{"arch": "dit", "model": "class-conditioned image diffusion model", "dataset": "gratings and oriented noise at many angles and scales", "train_examples": 197500, "image_size": 32, "horizontal_flip": false, "conditioning": "class", "objective": "edm", "cond_dim": 192, "targets": ["scale"], "num_classes": 5, "cond_dropout": 0.1, "norm": "layernorm", "hidden_act": "quick_gelu", "mlp_ratio": 2, "head_dim": 16, "fused_qkv": true, "qk_norm": false, "inner_norm": false, "patch_size": [4, 4], "layers": 8, "width": 192, "positions": "learned", "optimizer": "muon", "muon_scale": "match_rms_adamw", "learning_rate": 0.0018, "momentum": 0.9, "nesterov": true, "orthogonalizer": "polar_express", "adamw_lr_other_params": 0.0017, "max_grad_norm": 0.5, "adaptive_grad_clip": 0.05, "max_steps": 23300, "batch_size": 256, "epochs": 30.2, "lr_schedule": "cosine", "final_lr_fraction": 0.01, "warmup_steps": 1160, "weight_decay": 0.1, "adamw_weight_decay_other_params": 0.01}
Rows from block 5 of a small class-conditioned image diffusion model, named by matrix and row number. Rows with one number belong to one neuron. Each number is 128 + 32 x the weight over its row's rms, rounded and kept within 0 to 255. All counts start at 0. Numbers have three digits each. After the name is the row's rms in percent of the matrix's.
After each neuron's rows are labels from the 100 images, of 14848 (inputs lightly noised), where the neuron reaches its highest value: "strongest on" is what is common among them; "patch colour" is the nearest of a few named colours to the mean colour under the peak. Only what is clearly more common there than usual is listed. The data: gratings and oriented noise at many angles and scales.
# fc1: MLP up (model.blocks.5.mlp.fc1.weight, 384x192), inputs 64-127
# fc2: MLP down (model.blocks.5.mlp.fc2.weight, 192x384, transposed), outputs 64-127

fc1.311 097:151109080083119176106123112090143176127118174049097129130120071122104105081132098139106127123112106137167077140093122116132128095133100101119017118089107161103114116142154056112046113160131113
fc2.311 113:075115100134123203117160154136059105093108132154153133149115141182121135193092111159144102141175083066155197118153116139124128141083090096144115084077188166086171153093073095095179104098168055
strongest on: windowed patch
patch colour: brown

fc1.118 092:125134045173129167114154103098104181143132137201135098094141165155142095131110111105157142139109054134113200138073148132161130178135178130134106068116067174101125100113131099073086104109110155
fc2.118 094:135164103170110038192134122111142136125124127123141137170108167111108139139140149179096108115072144083149127122081132132159119113140085119134153112186092145043112158099087131150123137144109111
strongest on: square grating; very fine
patch colour: brown

fc1.41 096:074098129089124149148121156090069152109134149155133132125111096110117140095121085142116126105166142061065133151158106105042114155120087133167169106087187086116116159128183093121125105128072110
fc2.41 087:208114155155108130122126116149090120136133156141137107135146106180115124141131139186095117133098163115229107137133129131165129132149140076112062164057130093117148095111076115213125138147172073
strongest on: sawtooth grating; stripes at 90 degrees; stripes at 75 degrees
patch colour: brown

fc1.258 111:149171116141167156122130177144137113118123126150110122116154096092205089080095185154137136161164165138103084111120137139174128120109102170152131135116114074128126096062147118108169108198103166
fc2.258 138:150130085160107191098121106131123095131137124140141129145147122191198135119160145161124143135133152220112142150136135114099122129081178105090115160122115134078133145189197144117100148166000115
strongest on: dashes
patch colour: brown

fc1.321 096:065146131108139200117126129123086143151191189103218127160225138128119173160128128157138131108130091109118092067184123101127010120131151127132082107139109111077156104111158146095125126129140124
fc2.321 083:171139140119127065100130121150088140115060120141087151096222157173123082162065099106138107106139087109136190183140139092130255113113077100132165107123120174155124156135114133111081137115147184
strongest on: dashes
patch colour: black

fc1.187 080:147104148147167169168147142053135193146121181112126171105159126135133083143135127134122188143103102142097073129098184135132101152162131149124094174154132177198117192153113187122131113193123137
fc2.187 095:087117152045144135116120140120180118135153174171128112139118129027099096121134156146070108136119119114121147136111100145143141130097110138111161097133133176145134113123129110121157132129179195
strongest on: sawtooth grating; stripes at 135 degrees; stripes at 0 degrees
patch colour: brown

fc1.299 083:133092098157129168145143107122084104172103143081096143117097120110136159107224132151178179182134164119131125204131068167073114108135088196107144125154175156113145124154153155095109131138186091
fc2.299 075:134100113185112091148156049110112112124163167124132178186086200117152137152187141115148214220115139097114136058104135145112143134126130053062150157155184113186111137154126081111143120119189136
strongest on: sawtooth grating
patch colour: brown

fc1.333 085:084093217141152156123065150148092134143179163124179093147133107138120146082170096127140149074177077105116070182135065087140085123083086079136080095152147168117086106155083135152101116123066131
fc2.333 081:140073158113129141146140181179071142119078144125085117157107128075111091128098102064161078120165079094148166101126163095083173143167134103107145093127143153184151146109124111155119138123087156
strongest on: filtered noise
patch colour: pink

fc1.275 089:125068146098131113144135125116088194127071142099108131144092096113152117111112158165063137153122148108146176170181139110125125146165102180094171140151149118139111148076164104079174177103154107
fc2.275 086:120114108146131140206105116124156187105163092138138114100092125179081137173151154154088109173053131137099094103177127156096095089167135137097140119132126141063118108220053163175090080138166160
strongest on: noisy; filtered noise
patch colour: brown

fc1.93 095:107161167142150102094153093129133135104102172120108126099133075015151106108113127145113155157115186136091033103124131140146128149140092119191113103172127135186124110145104167151156110157112115
fc2.93 122:103116104180136172129131167195155119109137146191194150106115083230086082168135123141102122163167194126174152131095087169120083148077128074127116122121114192124098121110135159097152154122027115
strongest on: dashes; very fine
patch colour: brown; black

fc1.353 096:162131100141133190119114086142158139110129118130136132113124133158157150153073133175137135108142175152099147116133184142139130136172097077103066096065085098211137138125048134141148098101093125
fc2.353 093:161155079141117171101113123119181119119139141107094146160162112090166139093127117151111154145092127217147105119085142124168126098072125129102107134121130105131136130110136121092120119120145086
strongest on: windowed patch; coloured
patch colour: blue

fc1.31 077:098168214110099115144116154115111126138105138144085121125189103074116150116112099118115137020082108129126175108167114106082195023180107158113147125144111156127110089173129182120156144166110129
fc2.31 074:108132123152119138195158146149121157089147107119155141105160103105119136135151173136079142062127101177128075135141058132081056207127104146141092107123062126114116144107109143189159122098140132
strongest on: square grating; stripes at 135 degrees
patch colour: brown

fc1.280 091:124119136108084146104092151147148084109100095108083178167212183117104142155093125121143098116156115084126129150093156144131164172199115101150152095153094136153127105132084137089138164088095119
fc2.280 098:193133129132074111143173221162122086180152208149151139098166099140080100126124119150191151126157114085124140108157114148148082116101142125124161122131127130100128115139187129211115065153124140
strongest on: noisy; dashes
patch colour: brown; black

fc1.164 114:138158092047146127197116163103162107087156150137120144074130111080109101154136166122066154185135187126137085102106134129153087174215176100159129079083112160162088111197164132167156179126113122
fc2.164 092:136166154076144129095121130192159118132105141128147149183088154102146172141084122146044149183105166140134116175090131133138177080168093161172122192127121078117115106038174080125114064112135141
strongest on: square grating
patch colour: brown

fc1.266 090:194169084155111098115096112112154092034128083095158097147159117114109125114134122124101118145122135050191143134108151148105135118102158095138097108097078106134138087129158117142142100128119120
fc2.266 102:122077134122124119135137095102177131060132063130161113131118150149139134117118140112110166104080105103169109118096098091099151146122155111104160046079136163094120175149067101119142136115129111
strongest on: coloured; dashes
patch colour: green; cyan

fc1.78 095:153182125114091075096114129124115128113065159150117115117106170112122103155103100157163144122158129102100170184170136102086162113115112178180085153144138168080099210139155142108101154141107135
fc2.78 082:106157108126097155127118078155162147124168134096091100153116135074108143103159161122180183097166159139139092089112126107129090137124170149179139082194178117122144088148158164149131110137075139
strongest on: sawtooth grating
patch colour: brown

fc1.293 123:165104113146140092099128168179148145069218089088079113141083187132137142135126157110114157170143154121155145135108190117133069189181139149111137144123129100191141160133168093148119164116084103
fc2.293 120:139131152167131124116072139184107091121136055147151105089137156150148164116092065065178162159103113104106118131149120134141149087098086113092121174163145109096148115138127107112139118218124146
strongest on: coloured; noisy; dashes; square grating
patch colour: brown

fc1.292 081:113070172181083075138114126187094112143178157095119120126152145118064133125137189088146123149077130140176170137165170172157138125115185061153178073114109129145094150173136126145149077121160145
fc2.292 085:102065130123119131146110089111083066110104137149174113172134114143116186156132162187174103148149099083090070145084089137104129124096086107114123138089108182168107077102094102124136096126171080
strongest on: coloured; noisy; dashes; square grating
patch colour: green

fc1.273 104:092083117180080088130125143159148122126179129132104077102129094095100147084134127087187145103116147195155116099093132183137154113091140071136109083128154102147144091238183150161141069118140086
fc2.273 094:144129049179103157140168095130148179121089104103134169151118115164129174174122089134230124095151132180118117166135133146125141121171194175156115144172132116156131050111123202132106163101155122
strongest on: coloured; noisy; dashes
patch colour: purple

fc1.259 089:135123165176113158143133127140144150065145110100134172103110144133078137197131149139093113121159108134124145142129144179111163089130162155069090142123102110219148140098095180108098117084115179
fc2.259 088:089144080090098164121128158111204165100129090119140089084140121102170105139150142126068106143132129173169073102183108161151116134115118139126185151125139152122157084099103158131185098160139070
strongest on: coloured; dashes
patch colour: green

fc1.322 087:130084135077119125107067117114155125187147139008127139101123074076110110064118137107108128115101134135219161132140130124082121120169086147099045138092083131120075122118120118096051167138089096
fc2.322 097:121140134149147117184202141109210122147133124196158101131109110154110145108137116106116148107119120135113049138133071167161120130064108143128159122117148138155129169099120118216206137138129065
strongest on: coloured; very fine; dashes
patch colour: purple

fc1.17 099:165126085112143075150194139146090106157131161176169113166121161151114131154134125140102136100129072215122115139116131139195135130109120103181088130140105105075094119134095094135142133046159159
fc2.17 110:154094141123149116115127122125090169097115104133145123129100111163128163191092185113143144117155159090198201131135129127134146107133139133142144126134166096118131135130083158093113147052112112
strongest on: windowed patch
patch colour: brown

fc1.234 090:115083115128108043110112094163143138132143093111153116086118150143073138131198140190124107052088153151164085116161070172103167104127147121142093122140153114141076132235111168140128115150126117
fc2.234 086:147085146186112177123103120098108156108127181099115121170111126146161139127168165097189121067064114103136127105117140150116122170133141108122163101167076156109123158007143077102117155117122136
strongest on: square grating
patch colour: brown

fc1.346 116:071080144145132153137103154114027155114129150133101152121138079167115146105139163146091120136177087120100143143102141119068113117129138094167079133124148155150123164114134110176082116199129123
fc2.346 093:117133120116102152070127118147064188151159110125130126121136142084149155085164174140119127174136119083104104147068150098144142134152108172130129148193177128148082153152106121133137134148108101
strongest on: filtered noise
patch colour: brown

fc1.153 098:118094157106096128110104095121142168151074112106134134097144167155111163124119111146070255092167173119106122097124075088136068209097219125113119133146098109131122099150123119109116170110140119
fc2.153 085:183079135112063145081141114114167155113178183137137151144132078148121104165063059114059198072130083125124156156139164085128214079107081111122116148153103201126121112087109152107132070133164176
strongest on: sawtooth grating
patch colour: brown

fc1.173 151:185101126093104128154187120123178109170174099134166112107076159124151120094135107098112081174077131086088123117085111146167138111109161175144052113131170130055113177132183079121149165077115073
fc2.173 127:155126105120123118111156140134122158109134096113079106107158117109152125127178134080103136136163126175069138098144091130145117149128112093131050130142072099112140179111126108102122116069174132
strongest on: noisy; coloured; dashes
patch colour: pink

fc1.24 086:214105151162161148101140133092177168088138136099121104138118163175166125153101062130141152115123098174126068105061153122182095142175139141164084148116175136167146047114133116108181148146128135
fc2.24 104:138071172133136113069172124166193197134124148075137102174140102207096117148146160135156140120115111150130209162154144121116125134109102168057142103079180130178089101147148146092116142107105159
strongest on: windowed patch; medium; stripes at 90 degrees
patch colour: brown

fc1.13 084:115116161115130137097063133145134154121122101107169107087139134127115060078107121075109122123107114132131143133041097143190113118076120121111047137054088142120053084182091164131083158135122139
fc2.13 095:102113160119106168120198151130159161129152184120165154120151137128162131131165143133133110122177108151168133116147173143027105124153124093097136153122092102083128139083120097120116140087124140
strongest on: sawtooth grating; very coarse; stripes at 60 degrees
patch colour: pink